From a checkpoint of a small masked image model: normuon at rate 0.0037.
Rows from block 5 of the encoder of a small masked image model, named by matrix and row number. Rows with one number within an expert belong to one neuron, the router's apart. Each number is 500 + 25 x the weight over its row's rms, rounded and kept within 0 to 999. All counts start at 0. Numbers have three digits each. After the name is the row's rms in percent of the matrix's.
Before each expert's rows are labels from the 100 images, of 14848, where the router gives the expert most weight on average: "colour at peak" is the nearest of a few named colours to the mean colour under the peak. Only what is clearly more common there than usual is listed. The data: analogue clock faces.
# router: slot weights (encoder.blocks.5.mlp.router.weight, 16x256, trained with AdamW), inputs 128-255
# up: expert up (encoder.blocks.5.mlp.up, 8x128x256), inputs 128-255
# down: expert down (encoder.blocks.5.mlp.down, 8x256x128, transposed), outputs 128-255

# expert 2
colour at peak: brown; black
router.4 097:490513521479487526497487517460513507549513521502459486483475554499487511489496496519493560492476523476502528544501512507511485494508538464467500520481481485481513485528448517542470442486523475503511487492517475491512509482510548521523512462522536497522452552551527514471531475476478516515474522443502532502495515548550494525533505504505495476495473503468472484483511517477513482503524
router.5 114:497500508467530475522528502527533478493485516499486494550503521514516521522521542518489514496465463473584536504509511465472462504487488493478558483492499506480514506549508487507487475486504479533473504495513514557529495468489469523504525526522517507510491542525489488519500480473475493587514483517501496491483488492521502514486526447542491473446468466522500505474498492501524489500529
up.6 117:440526469515473469506489487498436510540531508477496519492511470495487516488483467484491496538483482501505519476562508490500529499507483528506525587448537519492475503515570492520509473575532510469524513505503503498497479478524505448515517500491447500532493490450501512527505538488506579481490491468536492485471510481513539490486520526538532521506474495538439499498475477484521496512509
down.6 114:496522496461542502554463478550467507518541556485511515490499491531467522532506475472504486508496517474490538482544512524504503453485492476472523526522477476480527519521504486492458480482473517531531504532527523512539497487486517455486460436506462480440483515510462501458454457481518508503510512527539510493476537521527539506483476484434472465517512475496461458526508487516511496504524
up.7 094:489445507501436484540486513479453488494544492496526450472486449520482484498537522499522568442482502515472469508446477486503478490459500506502521494473484522485571505528515497511504482523507512491495505506470509471481516493463509516495495495471502508503538503509497517468481466569496476487466487543529518468481476502445474507514538518525491535492514536490480490532499442470475507457484
down.7 102:483505498489542472471473501480505536488451502480514485484517488507523511492465503516508488531531511467494502511552525500497540510529531491521546489491492510486501504533482491513504528473474553489522518525486496514536488476555507499526503466501554520516457528519571483490533474507500474507493495436518460479499475482466516471438479486445449486475451500464512487506479477516490521545515

# expert 0
colour at peak: grey
router.0 123:514545528516504468534519521477491504518490439497486514517511492504536530490505497512492502491494508465479545515516502505491484483506550467481515460516489516508495455514448540527541509504519468537496517504462516477489494513532466467462464505523513554526473485524569535519493463520503504470544506475490499458454478548456519513495478486524481519494539447524476532477467507459489510462485
router.1 084:505497496452506491486525524519539507518475499500524462498485496504521509544525535525491491541529483506461489506478516514512502512530528515511501536535500481511544488514462494509485509465481447524502521515512471528519520545477511497526459485514498493497506507504479537483545504471517511454563529518494484487527488481479453527438489529522520460536476503500522492492502526529489509489482
up.6 098:537520492507538481508491483496492527480492506507447508465504504526512514492515429505470502549509492506495529482476524521472506553489526500509495482523459524477479482496513477505498502442518511521517489494507485518482508513518450486545528449490487536518495507501516452567500511558483512518533541494499439548500491526474516528496514477540517535524520502491481511501501494459483495514484
down.6 099:534499526470491473494526487488492463494522492481447507505493487534469464499505518464519515514486493517510512488479461475507496492481497460481506536488535498532521516510460469468464551472488507480479535516506497529474502463479544484494513506542485473497502501521496527495509512457503516496489468519492535469465481512495498488506486538511467499487479462504496535460505483555436510495507
up.7 128:471527483491482523497450428484472468493464511490497492462518483526483531470467482491477510462534520533477468486513522503489484492503491545494508540505497471496502520502516515497483507503500526438510490511526510530517465495526527519482559479513539464548488473514505434505485508477438460502511503479510475495474491521481546496489498490515487491534463470489492486490547504508521515465495
down.7 118:493474496512465520486514480537507510496496486503516476485489520507518465481486477503482503511469454506465506512471535509532417478506450507477480506507516464510495515481513464559481517535525487515521494482463456484465469516535484463535496494510484536540473488468539495472513487466499530521469510505500512499492516461466473505494452492468478516473452513521501498526509528546488477481480

# expert 6
colour at peak: grey
router.12 116:482496501471540505489497512421540504523472496476490483549476513434524501482502511492484534508502502460506470473495488490493499507526449480541486490488502542536532532507498465528449464496537499530513481479559483513519522496521503491500508502460482524524504476515490499497522503456479496522519489511432505489452503481511477484507497441561497473496475495491538475511473515489462458456543
router.13 087:504501533526495505505521469452478502484521493520521504505482560510474479510470469481469531507518513513525494491544466489470553494508517526518500485508480499537482508489484550507492509469508509509487476486446520497502496498502501479451483517540482523532501511504536513447494499457461454505522492459549450490473462489467503501481509507552504484487496468481493503516488452505495486478469
up.6 097:499527543510457472472500537525463505539505479457495501496482482495535506529480526514545483456498453480502518498500477511519487487549480474485537491494495462478513481505482470496462485481429528535527488532458512492517525487538491491464513492507493478572513465513500508466490521499508511515488504461518507463510476518419516531456502545506494502467476522476518461530489494544538480515505
down.6 097:489478507515489517496486473506487532498495561524516482502513483548481478512470488516481502498488500518560485499483537533490483509465518507500480534514473502500536512498496523477540480576479531478466545474497512507494492555493490489510524469506561546484464506469526524503508544453482516480512495510522501480488493477510497501517431453507508493522492508455487494490444528518466500485506
up.7 094:499511496489476479482525507500547470466550511532516481484516525497468518535502499531483491530496494459519517522457480437506512508510465508517481500484470460513505552468512483535549507498488501521486505458451465513500484493439507482565501539547527471468552513496490470514550481487522466506549530506529480461471500480537529489480448524508449474468543460521484525482501498500519486490476
down.7 093:503502524479557501470503509501436539511469525502463532543534519528569474471442534510488511507513513517522529433555565553502517521519506529486492521503493554486483488469465539501477519512536493494550486522508520506515493507505515512499472452468482457500486466459522479520475483520502536514507513510503489554500502497465481472511507530461479520527477510512474508480488496487541486487494